From a checkpoint of a small CTC audio transcriber: waveform 16khz input, 39062 training examples.
Rows from block 2 of a small CTC audio transcriber, named by matrix and row number. Rows with one number belong to one neuron. Each number is 128 + 32 x the weight over its row's rms, rounded and kept within 0 to 255. All counts start at 0.
After each neuron's rows are labels from the 100 clips, of 14848, where the neuron reaches its highest value: "peak on" is the class under the peak. Only what is clearly more common there than usual is listed. The data: babble in 24 made-up languages, each with its own sounds, syllables and stress or tones, from a formant synthesiser.
# fc1: MLP up (model.blocks.2.mlp.fc1.weight, 1152x384), inputs 192-287
# fc2: MLP down (model.blocks.2.mlp.fc2.weight, 384x1152, transposed), outputs 192-287

fc1.759 [124 111 168  84 114 124 108 160 155 139  93 157 148 127 109 131 105 110 128 131 139 135 110 183 104 159 120 155 171 119 114 154 122 137 121  98 142 160 140 184 111 144 118  82 152 117  97 101 187  75 100 185  80 120  86 104 151 111 120 122 120 141 183 164 108 159 146 185 122 121 136 121 117 135 137  78  83 139  74  96 196 146 146  78 214 132 120 103 211 112 108 199 167 162 134 127]
fc2.759 [143 106 162 136 176  67 124 170 109  93 113 117 158 113  92 133  98 150 113 161  90 119 116  89 124 133 174 118  86  87 115 151  89 145 109 146 123 143 168 157 150 130 135 114 162 117 122 131 144 152 114 125  72  95 161 138 157 119 137 117 136 155 166 100 119 103 177  98  89 107 182 127 142 127 128 109  99  94 152 137  87  97 154 151 130 153  45 104 137 104 132 115 138 110 110 175]
peak on: /æ/

fc1.20 [123  49  92  71 146 109  90 158 178 135 185 135 112 122 172 196 117  79  65 127 124 157 132 139 137 165 174  93  74 101  99  88 117 153 130  83  82 141 165 131 154 123 171  65 128 165 146 103 106  75 173 114 144 143 145 172 121 105 133 138 114 125 178  95 127 132 173 152  96 159  65 151  63 148 161 148 143  92  73  71 116 163 111  54  80  88 151 190  82 159 177 108 119 121 125 143]
fc2.20 [107 213 168 123 124 132 122 156 113 125 107 123 103 121 134 143 167 118 187 165  91 143 100 149 166 128 112 114 138 134  93 180 122 131 163 158 143 168  82 133 108  70  63 152 156 101  78 139  84 111 102 132  88 172 152 157 148 127 113 131 132 149 129 163  88 131 140  88 181  75 167 151 190 181 171 101 117 130 111 149  80 185 151 142  99 159  83 101 139  65 187 123 154 127 110  64]
peak on: /æ/

fc1.116 [134 139 118 172  86  76 133  92 125 159 184 202  84 116 101 166  90 113 175 137 126 201 186  72  88 138 170 112 152 131 117 156  74 142 131  70 145 119  82 124 109 201 205 109 159 120 160 154 154 158 133 138  83 117  99  87 179  89 160 113 130 125 107  72 142 108 109 134 166 130 133 108 149 142 113 129 112 134 144 116 151 150 122 144 161 112 119 103 157  77  62  73 145 126 120 171]
fc2.116 [158 128  68 125  94 182  95 171 134 112 134 115 107 112  65 107 103 158 101 106  79 119  95 117  88 185 151 116  89 107 126  76 145 172 139 103 176 122 114 104 146 107  96  68 151 101 222  87 154  48 167 138 134 143 100 120  87 147 108  93 108 125 163 109  76  95 150 115 131  85 146  72 130 158 121 119 148 132 127 146  30 150  98 151 133 170 199 125 128 170 139 118  90 133 139  90]
peak on: /b/; /p˭/

fc1.100 [106 103 102 124 163 110 121 114 125 152 119 175 177 112 131 149 150 205  48 154 151 173 118 135 172 187 151 125 110 168 118 122  86 202 156 106 110 130 181  88 174 146  96 152 153  94 156 138 163 105 175 128 155  85 154 149 181 217 114 117 108 160 125 203 106 168 159 110 145  66 134 108 118 112 150 121 163 128 148 111  74  72 150  83 154  93 141 184 138  85  99 126 163 114 142 181]
fc2.100 [162  89 138 133  97 161 125 151 115 126 128 144 117  99 138 180  99 138 187 186  66  83 148 136 138 136 176 108 109 134 151 140 107 112  71 125 154 136  59 117  92 124 148 174 128 152 177 107 117 137 144  93 140  91 108 102 131 141 125 127 153 151 155 149 121 110  79 167 142 177 123 185 153 134 161  84 100  71 144  93 109 126 109  77 114 153  96 102 124 134 110 149 123 106 138 144]
peak on: /p˭/; /p/

fc1.361 [151  93 124 150  84 149 132 112  83 126 140  84 170  97  84 173 110 121 163  64  99  91  86 107 136 113  99 134 136 129 125 132 121  93 117 101 206  83 150 121  92 161 132 136 142  32 149 201 147 171 178 117  74 135 122 148 142 154 156 122  82 142 111  72  92  68 133 118 120 175 117 120 161  89  89 165  99 151 107 152 120 164 105 133 133  87 132 184 101 122  92 157 104 170 157 139]
fc2.361 [150 120 128  97 143 113  85 159 120 137 151 109 141 132 125 140  82 110 135 138 108 156 146 175 148  96 125 164 120 116 107  87 145 121 138 112 136 148 138 103 132 113 172 104 175  93 121  82 124 138 136 166 181 141  86 159 117 199 104 167 115 113  76 108 163 149 110 138  89 111 161 131 153 144 132 161 109 123 100 121 128 133 134 127 178 139 137 150  86 178 109 104 106 170 118 162]
peak on: silence

fc1.529 [118 152 130 156 128 152 133 107  99 187 122 158 153 148 183 170 154 207 143  88  86 108 164 154 104 132 158 141 176 114 119  77 105 104 142 104 121 146 190 100 144 119  63 138 143 110 154 106 130 108 135 166 120 154  71 174 116 123 176 128 113 134  70 153 149 119 161  65 119 132  98 142 127 101 151 121 118 124 125  74 124 100 128 108 156 178 110 166 163 188 121 164 109 149 133 105]
fc2.529 [119 176 113 120 112 139  94 197 178 119  90 117 123 124 138 154  87 125  93 135  95 158 148 130 180 160 129 138  93 130 162 164  71  87  79 144 103  67  80  88  93 143 124 134 152 119  79 141 110  94 169 214 152 144 133 137 152 146 108 106 134 181 146 114 130 146 128 135 133 148 148 121 107 147 144  85  94 156 169 120  96 155  95 137  86  83 134 156 130 132 106 116 172  89 153  92]
peak on: /p˭/

fc1.761 [ 74 157 161 148 115  81   0  87 123 134 119 219 157 111 153 104 125 132 155 142 119 110 110 224 160 133 136 150  82  89 148  97  93  73 120 108 144 125 122 186 135 205 172 138 165 150 127 130 205 158 155 123 119  75 147 135 119  82 123 107 111  76 124 122 111  76 122 133 140 138 150 163  71 148 119 144  97  79 155 126 122  89 151 177 171 150 156  77 132 123 126 112 159 106 137  74]
fc2.761 [134  98 117  94 137 112 161  95  64 155 147 128 153  87 116 110 162 143 142 166 186 128 114 153 152 160 122 145 123 114 110 121 123 138 144 126 121 142 141 148 162 140 146 144 157 160 104 142 174 142 170 132 107  74 118 105  88 140 171 106 107  85 156  91 114 105  48  66 167 165 113 129 186 145 118  62  53 142 114 163  79 120 139 110 122 149 120 154 106 106  74 159 132 138  69 130]
peak on: /k˭/; /b/

fc1.374 [126 112 174  83 146 148 143 113  54 103 107 100 185 165 126  81 190 101 202 120 142 145  88 162 113 121 161 105 113  56 108 116 102 142 127  94 182 123 117  92 120 119 142 131 145 135 101 142 142  63 176  90 137 122 177 127 142 120 111  87 169  84 109 117  70  69 148  71 115 147 110 188 127  68  88 173  78 150 100 134 113 167 111 149 158  98  91  79  86 162 139 128  97 154 121 157]
fc2.374 [117 168 103 106  98 152 133  98 140  93  97 155 135 169 122 119 102 120 133 142 121 128 118 143 126 148  97 160 107 103 120  84 113 124 127 114 145 138 226 147  81 130 159  76 143 138  58  66 126 129 118 103 162 161  83 144 187 143 130 153  88 135 151 146 165 101 107 160 118 154 126 137 163 187 157  81  87  63 118 104  76 143  46 121 113 178 138  84 148 107 123 131 112 104 128 128]
peak on: /æ/

fc1.82 [135 149 118 132 173  48 112  99 116 153 121 156 142 151  83 186  38 118 179 125  72 126 170 167 170 141 121 122 172 190  97 141 210  92 140 133 160 161  94 181 106 162  99 160 122 157 106 143 111 100  53  89  83 143 107 119  73 124  70 131 155 202 114 188 169 156 131  64 130 112 185 129  80  75  96 125 172 150  96 137  81 105 129 109 131 109  99 171 111  80 202 132 179 174 112  95]
fc2.82 [114 130 147 119 116 165 129 143 169  80 114 118  71 115 178  93 176 132  82  72  89 190 142 110 158 132 190 145 151 129 158 130 174 116 122 141 112 103  77 130 139 152 160 189 168  77 169 119  68 101 175 102  96 106 162  96 111 179 187  96  87 146 145  44 116  94 152 112 107  89  96 142 152 168 106 148 117 124 143 143 154 129  71 147 141 167 161  93 146 141 171  90 126 151 144 133]
peak on: /j/

fc1.447 [ 82 114 114  98 142  77  99  82 123 140 119 173 124  88  81 127 105 123 123 115  61 129 188 181 163 199 164 176  91 145 126 152 109  88 163  30 112 173 217  96 148 194 156 154  93 122 147 103 121 102 134 119 109 109 112 107 124  86 139 121 112 146 149 133  80 118 116 133  94 105 120 158 154 126 111 124 152 132 178 125 159 164 180 132  93 150 182 156  88 111 111 132  97 140 176 149]
fc2.447 [184 126 123 133 109 126  88 165 146 101 132 138 136  89 109 155 195 155 140 162 120 114 153 100 111 157 166 116  97  96 124 122 112 143 143 150 122 160  58 176  98  98 137 141 106 160 146 110  85 124 109 115 122  81 153 121  67 184 129 107 148 119 113 142 129 165 125 109 145 169 140 133  47 209 150 102 118 183 139 139  63 123  90  90 107 125 112 113 128 177  64 101 138  90 145  93]
peak on: /p˭/

fc1.467 [147 131 100  86 140  90 191 124 196 119  76 125 152 140 136 119 153 127 141 114 130 133 152 109 176 151 100 114 148  85 161 129 132 117 114 109 115 177 176 134 170 151 158 175 149 155 107 132 119 146 129 173 163 125 116  96 123 159 122 181 146 116 141 143 132  62  74  92  85 125 151 157 138 115 111  72 120 140  93 127 161 171 109 108 119 140 123 118 194 166 101 130 122 114 156  89]
fc2.467 [121 131 166 139 126 114  89 123 125 143 116 119 135 146 118 146 113  69  75 162 184  84 123  99  77 150 153 146  70 147 140 153  97 121 109 109 141 179 181 108 181 143 101 113 145 113  96 143 146 121 130  72  93  87 112 117 101 148  94 133 146 115 128  87 106 154 182 132 153  75 102 132 102 162 113 160 105 152  68  67  94 196  82 142 128 124  79 149 133 153 164 157 150 142  93 122]
peak on: /æ/

fc1.654 [ 96 168 140 122 181  80 102 106 149 128  62 103  93 125 181 118 115 169 165 103 101 167 104 186 109 140 125 107  90 117 122 102 117 103 224 117 130 149 135  96  75  72 158 173  82  84 110 121 153 100  99 154 143 150 152 138 115  74 136 118 188 166 189 111 158 123 135  73 107 145 108  88 182 122  73 117  91 116 170  58 176 160 135 121  93 131 110 144 122 103 170 120 110 144 201 194]
fc2.654 [120 166 125 182 117 129  97  93  94 125 120  96 136 119  97 128 113 136 117  93 121 118 121 135 137 132 110 137 151 142 100 145 163 132  77 124 137 142 145 157 152 110 106 130  81 158 110  95  96 202 101 114  85 117 165 149 125  99 134 159 113 114 176 162  80 169 142 165 160 181 175 133 120 150 163  79 104  53 148 199 153 133  82 161 123  84  82  94 148 126  91  92  91 129 131 110]
peak on: /æ/

fc1.753 [ 81 144 155 136 124  99 158  89  88  78  95 152  76 116 109  67 117 136 120 108 125 106 139 132 136 171 107 133 169  85 172 120 159 134 169 117  72 174 166 146 169 150 128 153 150 114 114 129 145  82 149 131 114 167  68 149  83 140 117 137 205 113 172  78 147 134 155 136 130 122 166 124 128 123 102 161 154 174 153 115  98  86 146 114 179  89 138  94 147  91 123 156 144  80 117 124]
fc2.753 [141 110 124 165 126 110 104 141  75 165 136 148  96 175 120  92  98  82  96  85 144 220  83 133 137 167  95 152  82 107 111 140 142  70 139  90 127 211 139  64 110 169 118 152 107 110 232 133  70 151 129 143  95 137 122 110 201 135 118 119 137 160 156  99 126 128  99 133  80 142 112  73 128 149 138 113 183  83 121 168 167 104 120 123 121  84 149 163 107 117 156 178 115 123 135  98]
peak on: /aɪ/

fc1.282 [ 99 117 154 104 137 168 141 142 114  90 152  93  96 205  83 156  99 135  88 120  77 123  90 114  89 122 137 143 190 144  95 144 172 132 171 112 158 116 105 110 171  66 175 110 109 171 157 196 123 113 183 184  78 146 136 174 161 105 122 123 117 119 148 130 150 120 166 115 179 135 170 156 119 117 107 176 184 186 133 122 128 143 165 173  83 198  96  91 173 127 157 147 143 103 113 129]
fc2.282 [165 170 178 111 149 179 150 194 129 138  86 146 129 186  91  99 139 129 153  10 105 131 151 136  82 140 179 165  69 155 110 116  87 140 138 125 171 113 136 115 143 110 131 103 131 106 141 163 120 127 102 152 139 178 132 101 204 206 116 106  96 112 122 112 196 114  24  71 110 185 128 165 116 139 165 121  66 132  67 131 131 136 151  92 112 142 183 124  93 165 113  99 105 117 141 142]
peak on: silence

fc1.89 [111  72 177 141 151 129  91 181 114 120 111 156 155 146 135 140 131 120 123  96 102  90  89 137 174 145  86 183 114 114 100  89 146 130 116  88  75 132 146  97 121 203 191 161 131 106 175  81 144  59 154 141 145  95 204 128 124 108 183 187  88 150 146 150 118 213 152 106 161 143  96 160 106 103 165 113 133 102 180 180 201 115 140 171 160 127 125 105 206 150 146 101 150  91  86 119]
fc2.89 [ 96 177 140  86 169 135  78 151 123 135 132 156 141 141 156 145 107  95 179 201 122 109  97  63 182 144  64 104 115 115 127 132 112 109 111 140 146 209 127 108 123 109 124 146 142 106 139 139 152 108 104 131  41 132 106 157 133 103 137 118 109  98 131 135 114 139 180  66 138 147 104 134 127 180  64 100  92  97 130 156 154 169 167 153 145 160 140 166 125 206  96 141 120 106 139 126]
peak on: /k˭/; /k/

fc1.334 [ 75 136 118 194 149 185  99 143 108 127 134 142 123 112  80 135 137 103 140 160 121 128 172 176 106  73 125 142 121 135  85  80 144 111 180 153  96 129 129 156  63 141 167 119 141 141  54 127 180  92 129  96 136  74  89 147 106 176 101 139 118 139 101 154 111 156 113 128 165 153 122 130 106  98 146 110 157 153 121 119 167 159 136  84 146  87  84 127 145  70 178 175 125 101 144 157]
fc2.334 [ 75 107 139 102 129  46 136 105 142 114 100 143 106 134 141 126  96  81 140 120 115 112 146 140 135 179  89 105 140 106 122 123  38 116 138 133  99 111  96 126 116 180 174 142  85 118 129 140 118  80 148 133 134 172 152  97 127  86 173 109  97 103  98  93 138 133  88  95  88 120 128  74 127 162 143 207  73 179  97 143 131 134 132 162 144 155 183  91 140 142 167 131 246 116 130 161]
peak on: /æ/; /ɝ/

fc1.439 [137 117 123 100 136 104 128 128  74 153 145 122 129 225 176 128 144 144 164  39 168 136 122 129 130 117 184 119 155 120 149  94 124  87 139 134 138 121  87 104 128 133 147 105 102 139 144 152 146 166 121 121 141 113 150 124  46 123 164 182 151 187 180  85 131 117 128 108 148 145 143  60 110  93 131 113 182  82 119 130 154 143 108 119 145 147 129  80 124 178 171 136 179 123 117 112]
fc2.439 [124 127 156 134 120  63 135 154 155 112  91 122 141 103 108 159 180 101 158 137 135 107 108 144  98 140  85 128 124  71 148 118 141 132 114 140 130 155 100 142  86 114 178 143 129 108 107 111 178 119 115 112 139 129 184 101 109 183 149 181 116 143 127 124 137 102 116 135 154 133 139  55 118 161 191 182 159 104 195 107 125  70 100 105 180 136 117 155  99 114 142 152 127 144 126 119]
peak on: /j/

fc1.59 [157 156 167 129  60 156 144 144 133 144 115  98 130  75 129 159 114 153 124 144 127  62 140  86  80 179 143 178 106 148  98 146  91 143  86 126 104 161 116 134 102 121 149 129 104  88 140 172 147  85 149 121 142 132 131 143  79 160 173 139 149  60 131 135  88 172 117 111 125 139 156 167 143 138 142  91 165 124 141 164 125 125  82  84 115 125 130  81 143 117 129 120 127 149 105 151]
fc2.59 [126 143 131 129 104 118 135  77 144 112 138 143 174 198 133 141 160 164 135 119 121  90 160 168 109 101 130 165 165  80 122 137  80 133 133 134 106 133 119  94 169 140 141 123 114 114 200 118 149 140 102  83 210  93 114  94 119 114 136 145 128 161  99 129  85  97 108 143 169 170 157 133  84 129 119 175  88  78 114 152 117 185 143 132  78 114 174 119 113 121 169 168 105 100 127 140]
peak on: /k˭/

fc1.133 [153  86  87 133  92 139  95 104 132 122 123 153 101 108 108  94 158 155 155 166 124 129  92 163 130 114  64 176 148 103 129 139 187  91 132 149 174  78 157 127 146  52 152 177 132 100  90 148  73 136 137 120 184  61 110 133 141 108  80 173 131 118 106  91 129  21  78 202 105 153 140 126 131 154 102 150 180 113  87  95 128 180 106 118 142 155 122  61 138 178 159 143 176 144 152  88]
fc2.133 [ 98 131 124  76 153 137 151  95  99 128 143 105 243 139 151 170  92 152 175  19  86 148 143 117 106  87  96 116 163 208 122  57 155 160 121  97 117 182 179  96  78 132  77  84  91 153 129 102 126 157 120  95 134 102 152 106 169 116 134 158 160 115 147 172 170 121 149 152 117 125 152 130 134  96  76 110 132 146 147 107 139 153  80  99 174 164 165 140 141 159 117  77  98 116 171 161]
peak on: silence

fc1.169 [129 147 109 105  89 143 129 232 102 119 140 194 135 122 117 120 174 173 132 132 212 134  76 172 157 199 156 130 131 120  98 132 113 118 134 142 216 136 146  94 185 115 123 137 170 126 164 140 123 130 191  93  90 120 120  99 102 164  96 153 144 124 125 141  87 150 171 156 131 151 111 169 153 145  90 165 135 128 145 103 145 169 112 200 145 121 117  37 127 147  78 138 134 132 199 172]
fc2.169 [179 131  84 153 122 171  88  90 110 162 178 120 121 101  62 123 113 166 143 126 179 118 124  90 167 186 156 158 187 176  90 179  89 168 153 154 138 167 173 153 145 123 142 181 106 119 139 132  92 134 157 132 170 133 131 106 201  96 142  91 127  94 102 135 184 115  62  76 128 180 130 109 115 164 148 135  81 121 209  71 107 113 206 150 136  80 142 110 145 145  57  83 151 142 111 124]
peak on: /k˭/; /k/

fc1.265 [119 143 124  97 123 158 159  41  95 103 130 125 180 143  95 120 183 155 120  83 113 101  85 133 138 144 132 109 148 139 112 139 164 148 119 107 194 135 182 184 128 131 127 139 102 114  81 100  81  95 158 195 129 113  61 183 113 105  90 139 151 143 133 127 149 155 146 156 186 132 164 123 111 193 133 139  88 176 149 114 144 132  73 151 141 106 153 139 158  97 168 159 120 153 151  72]
fc2.265 [155 158 180 160 151 166 116 118 153  92 167 176  86 138 164  73 110 104 152 116  36 108 147 167 162  98 139  49 196 145 131 104  63  95  94 165 149 115 130  56  86 108 165 127 150 108 162 103 113 112 192  83 171 137 199 142 143  90 101  93 140  86 170 163 164  95 139 122 132 100  91 137 149  72  90 112 136 113  92 106 146 158 156 150 135 160 124  90 162 132 158 104 117 182 105 175]
peak on: silence

fc1.357 [155 120 128 139 125 103 112 151 151 110 164 153 117 103 122  89 131  97  88 194 119 110 164 112  59 131 116 142  95 105 154 134 106  71 167 151  94 163 108  98 130 150 121 143 184 128 185 120  30 142 196  82 181 121 136 128 137 117 163 143 102 106 147 134 177  69 122 116 114 136 151 107 144 120  98  86 165 151 106 140 125  86  81 132 113 113  95 103 129  69 169 124 119 124  86 137]
fc2.357 [107 167 184 137 122  64  86 134 116 162 134 144 136  92  48 112  92 138  90 137 164  66 148 139 130 130  79 147 162 127 149 120  66 176  83  96 160 161 117 120 130 111  96 137 137  91  75 110 135  61 129 105  62 111 145 100  90 151 128 102  84 155 194 169 123 116  98 131 164 150  84 102  70  93 113 114  78 154 156 163 160 147 163 132 146 142 109 157 135  95  97 108 175  89 128 103]
peak on: /p˭/

fc1.51 [113 153 107  78  88 133 159 134 125 139  95 188 148 120 142  98  88 121  98  76  91 105 185  96 183  96 192 138 131  76  54  85 151 156 123 101  59 127 144 103 155 108 105 105 141  66 152 106  62 139 108 109 168 182 117 131  98 207 100 152  98  85  91 121 127 151 138 118  70  97  90 132 128 157 139 105  61  97 161  77 134 123 149 128 173 137 121  78 158 149 168  97 117 132 171  94]
fc2.51 [ 87  89 134 216 147 180 138 176 118 155 144  92 109 139 161 157 115 134 104 138 114 135 149 186 127 133 128 183 165 123 140 132 171  79 152 104 134 159  81 122 111 126 120 181 114 124  34 111 114 190 196 132 121 104 120 138 114 144 125  91 100 162 172 115 142  99 184 109 133 106 110 106 110 151  87  58 137 166 144 142  58 111 188 125 156 111 152 113  86  96 103 136 104 146  78 130]
peak on: /aɪ/

fc1.563 [112 158 135 144 106 141  98 104 154 141 112 128 159 168 126  44 145 156  84 164 160 143  89 155 157  82 132  59 108 140 171  52 127  77 148 105 137 123 135 105 121  98 184 114 145 116  91 162 127 157 150 131 127 121 158 143 132 140 148 157 180 161 168  97 111 109 123 101 156 153  70 138 152 147 144  95  68 124  84 102 170 211 109 139 138 160  90 111  48 195 138  74 178 148 166 120]
fc2.563 [ 93 116 127  90 165 118 159  64 121  74  67 116 163 132 159 121  96 121 252 147 113 120 100  95 129 117 110  87 135 167  96  92  87 145 196 126 170 106 117 130 101 108  54 133 100 105 116 176 120 126 125 116 138 130 100 135 196 102 138 143 151 145 181 139 184  98 136 146 108 167 144  87 112  90  74 146 129 144 143  96  69 122 111  96 144 149 140  99  86 136 133 139 121 101 125 196]
peak on: silence

fc1.216 [168  77 155 149 144 141  81 166 112 144 124 111 137 107 116 126  64  99 143  87 137 162  79 134 120 112 111 183 162 201 143 176 175 120 117 171 114 127  94 132 128  91 116 162 145 105 176  66 116 142 169 106 156  81 148 147 102 107 124 155 135 128 101 136 117 105  83  92  95 121 142 141 107 121  82 165 146 183 178 147 131 100 137  82 122 141 124 136 134  99  82  90 145 190 120 115]
fc2.216 [140 120  80 117 106 114 170 113  89 121  27 172 123  92 128 162 118 107 159 128 134 114  99  97 132 107  87 108 142 103 121  63 132  98 122 118 162 139 168  82 176  96 180 123 186 145 134 104 132 106 108 137  93 110 164 178 116 165 123 138 159 100 174 110 117 156 101 151 150 136 185 131 150  97 109 154 159 119  93 151 143 187 144 127 136  98  97 172  94 153 123 126 156 147 139 116]
peak on: /b/

fc1.310 [ 88 135 173 133 153  87  90 141 130 121 104 110  98 114 104  92 192  70 149 137 146 185  88 156 121 101  94 196 152 111 109 159 113 133 121  91 130  69 185 115 101 170 138 154 144  92  90 192 184 153  96 110 112 114 118 133 114 128 118 177 141 132 169 176 155  78 131 127 147 118 141 168 152 109 116 149  83 160 133  71 167 109 150 165  74 147 116 150  97 169 122 154 125 112 120 186]
fc2.310 [121 124 139  66 179  87 136 111 118  93  85 148 170  86  84 110 106  92 128 123 111 195 119 118 137 177  85 143 111 113 118 140 105 130 175  89 126 149 127 125 109  90 128 203 145 125 166 115 102  62 145 161  70  63 103  87 144 135 136 115 158 140 151 101 178 221 106  60 124 166 133 172 114 128  95 130 111  79 183 145  93 142 145 141 114 143 106 123  78  86 127 130 114 103 122 135]
peak on: /k˭/; /k/

fc1.523 [118 151 118 128 138 133 165  82 139 114 120 147 165 163 135 114 132 136  84  97 224 129 171 131 204 117 112 183 193 104  94 126 159 114 125 115 143 130 126 106 175 125 170 145 161 131 115 111 148 163  92 152 141 128 179 169 126  72 184  85  90 150 116 126 100 158  99 105 132  65 160 117 169 107 129  85 100 112 143 104 156 101 118 170 152 164 175 145 124 156 162 163 138  69 149 103]
fc2.523 [159 179 111  98 108 136 143 104  95 138 109  66 149 123  80 118 132 107 158  84 137  91 136 134  72  98 109 122 144 143 144 140 154 123 123 216 139 109 164 117 112 150 132 112 133 120 127 153  97 121 146 116 174 102 108  91 128  90 167 125 102  68 161 147 105 160  80 172 113 165 130 119 161 147 108 172 157 139 146 154 151 158 123 116 115 115 138  67 112  99 164 132  92 121 121 111]
peak on: silence

fc1.164 [ 68 233 135 157 148 168 126  55 133 154 131 162 153 108 139 135 128 136  94 174 171 143 134 147 117 119 161 128  75 192 157 131  75  38 143 101 106 110 160 104 144 168  93 149 134 171  80 140 163 135 149 185  50 144 129 171 146 107 174 148 140  98 147  86 105 112  92  97 133 152  91 138 203 116 119  59 117 134 146  98  91 130 127 187 104 167 108  79 134 135 135 181  66  85 109  83]
fc2.164 [153  45 101 116  86 146 103 187 163  86 111 123 115 134  97 106 115 132 152 127  91 147  99  94 119 150 182 154 138  99 118 163 123 127 150 177 117 129 126 154  47 181 138 168 111 113 123 150 125 130 148 107 143 166 164  84 170 161 112 174 152 158 128 138 124 134 106  99 144 118 153 115 177 127 157 121  85 152 128  62  96 190 119 143 158 121 189 121 112 142 188 155 105 149 138 123]
peak on: /p˭/

fc1.145 [ 65 170 163 164 125 115 156 110  98 156  91 166 177 101 139 129 142 123 102 115 126 144 121 145 120  98 123 206 119 111 141  49 127  78 149 128  71 157 193 101 166 208 146 149 110 119 109 171 159  80 119 144 135 122 172 127 105 117 198 140 152 111 156 136 140  97  41 174 130 135 114 132 114 134 136  37 105  92 144 114  53  99 146 104  71 139 155 124 131 126 124 148  96 158  86 131]
fc2.145 [156 161 136  89 135 108 124 142  80 103 101  74 138 134 119 164 133  67 144  97  46 155 120 178 130  89 143  85 121 189  60 128 140 152 161 143 120 131 160 161  67 144 155 150 156 110 142 163 163 132  99 142 106  97 153 103  62 137 119 112  91 169 111 151 174 136  99 141 126 172 165 135 210 107 177 126 114 126 188 122 104  91 161  90 132 127  90  85 181 149 140 188 144 187  73  46]
peak on: /k˭/

fc1.39 [113  73 144 207 137 173  98 178 120  88 144  74 133 104 108 123  68  94 156 116 157 100  87 126 147 137 110 119 188  71 113 145 135 135 146 113  87 108  70  75 174 126 129  84 153 126 167 162 156 106  95  78  41 128 174  57 136 114 175 148 107 133  78 215 185 101 145 106 150 145  98 116 111 122 125 149  96 158 185  95 160 143 118 114 150  57 156  80  85 111 119 101 171 148 124 120]
fc2.39 [193 124 128  80 124 186 144 184 112  63 104 103 129 147 136 126 155 167 164 157 134 128 149 137 126 115 102 112 132 135 105 139 123  89 137 114 147 149 116 193 110  43 150 117 125 134 167  81 131 167 232  91  63 110 161 124 108  98  96 150 144 131 141  96  97 114 165 132 168  98 159 105 152 148 145  68 180  97 132 122  81 108 110 156  85 100 190  99 114 177  95 118 141 118 130 145]
peak on: /b/

fc1.350 [114 163 130 150 140 159 104 111 128 149 129 136 118  90  93 103 220 173 140 129 146 149 134  95 140 137 125 185 130 129  79 164 130 119 109  95  72 135 143 132 181 144 149 122 140 163 162 110  74 146 193 117 141  88 164 114  68 168 139 136 142 132 145  85 125  57 125 141 121 182 136  94 143 115 109 126  60 195  98 180 140 136  81 153 180 166 122 145  82 155 116 170 117  63 132 152]
fc2.350 [140 103 132  90 138 108 200 159 133 102 119 160 161 194 122 178  72 140 113 108 161  70 152 165 157  90 150 136 108  86 154 105 187 143 151  69 138 114 100 114  88 159 142 162  73 146 137 126 174 168  76 100 159 134  71 117  94 129 181 109 100 127 121 164 155 113 152  88 179 171 164 165  95  91 150 111 115 165 136 119 159 144 143 209 122 168 136 157 111 149 147  84 148 135 113 108]
peak on: /j/

fc1.488 [122 123 108 131 114 127 142 188  98 103  38 161 111 137 138 129 158 138 174 105 110 103 144 204 108 157 113  88 147 148  54 142 115 116 136 143  67 131  78 112 127 126 160  95 128 138 165 183 110 129 117 135 127 149 183 133 167 106 153 119 162  90 154 132 153 156 129 100 120 135  95 124 159 144 148 107 134 109 119 146 142 172  61 149 126 144 155 120 158 135 100 145 159  54 163 162]
fc2.488 [117 142 141 141 147 130  92 142  87 107 142 145 137 102 128 147 140 149 111 108  59 137 101 117 100 158 150 150  94 107 161 134  57 111 105 131 176  84 118  99 143 105 240 129 129 161  98 131 105  96 117 140 137 107 187  81 193 122 163 115 100 157 131 142 104 161 125 141 120  62  88 130 186 122 167 155  90 125 194 110 199 127 146 109 125 119  75 149 128 125 107 104 142 144  85 152]
peak on: /æ/; /x/

fc1.377 [ 91  96 182 107 163 137 116  83  88  91  92 185 147 111 151  96 170 120 139 153  97 159 144 155 164 170 145 124 128 111 121  93 139 156 157  97 109 123 162 143 152 123 129 119 129 142 126 153 126 140 112 106 166 107 173 136 148 133 137 168 169 115  81 119 109 143 111  75 151 126 156 170 148 240 176 101 186 158 159  42 180 161  57 126 146 139 133 164 108 147 186 131 164  60 100  94]
fc2.377 [140 168 128 149 106  75 165 130 144 141 115 154 123 160  91  65 129 168 154  77  66  98 139 161 164 143 143 145 225  65 157  93 110 149 161  97 112 150 116 140  96 169 164 122 100 119 148 107 164  98 121 101 127 119 190 115 120  74 141 152 143 134 113 194 161  92 119 105 123 152 101 124  85 101 104 181  83  86 104  89 141 137 107 167 139 164 147 145  86 124 116 124 143 183  94 117]
peak on: silence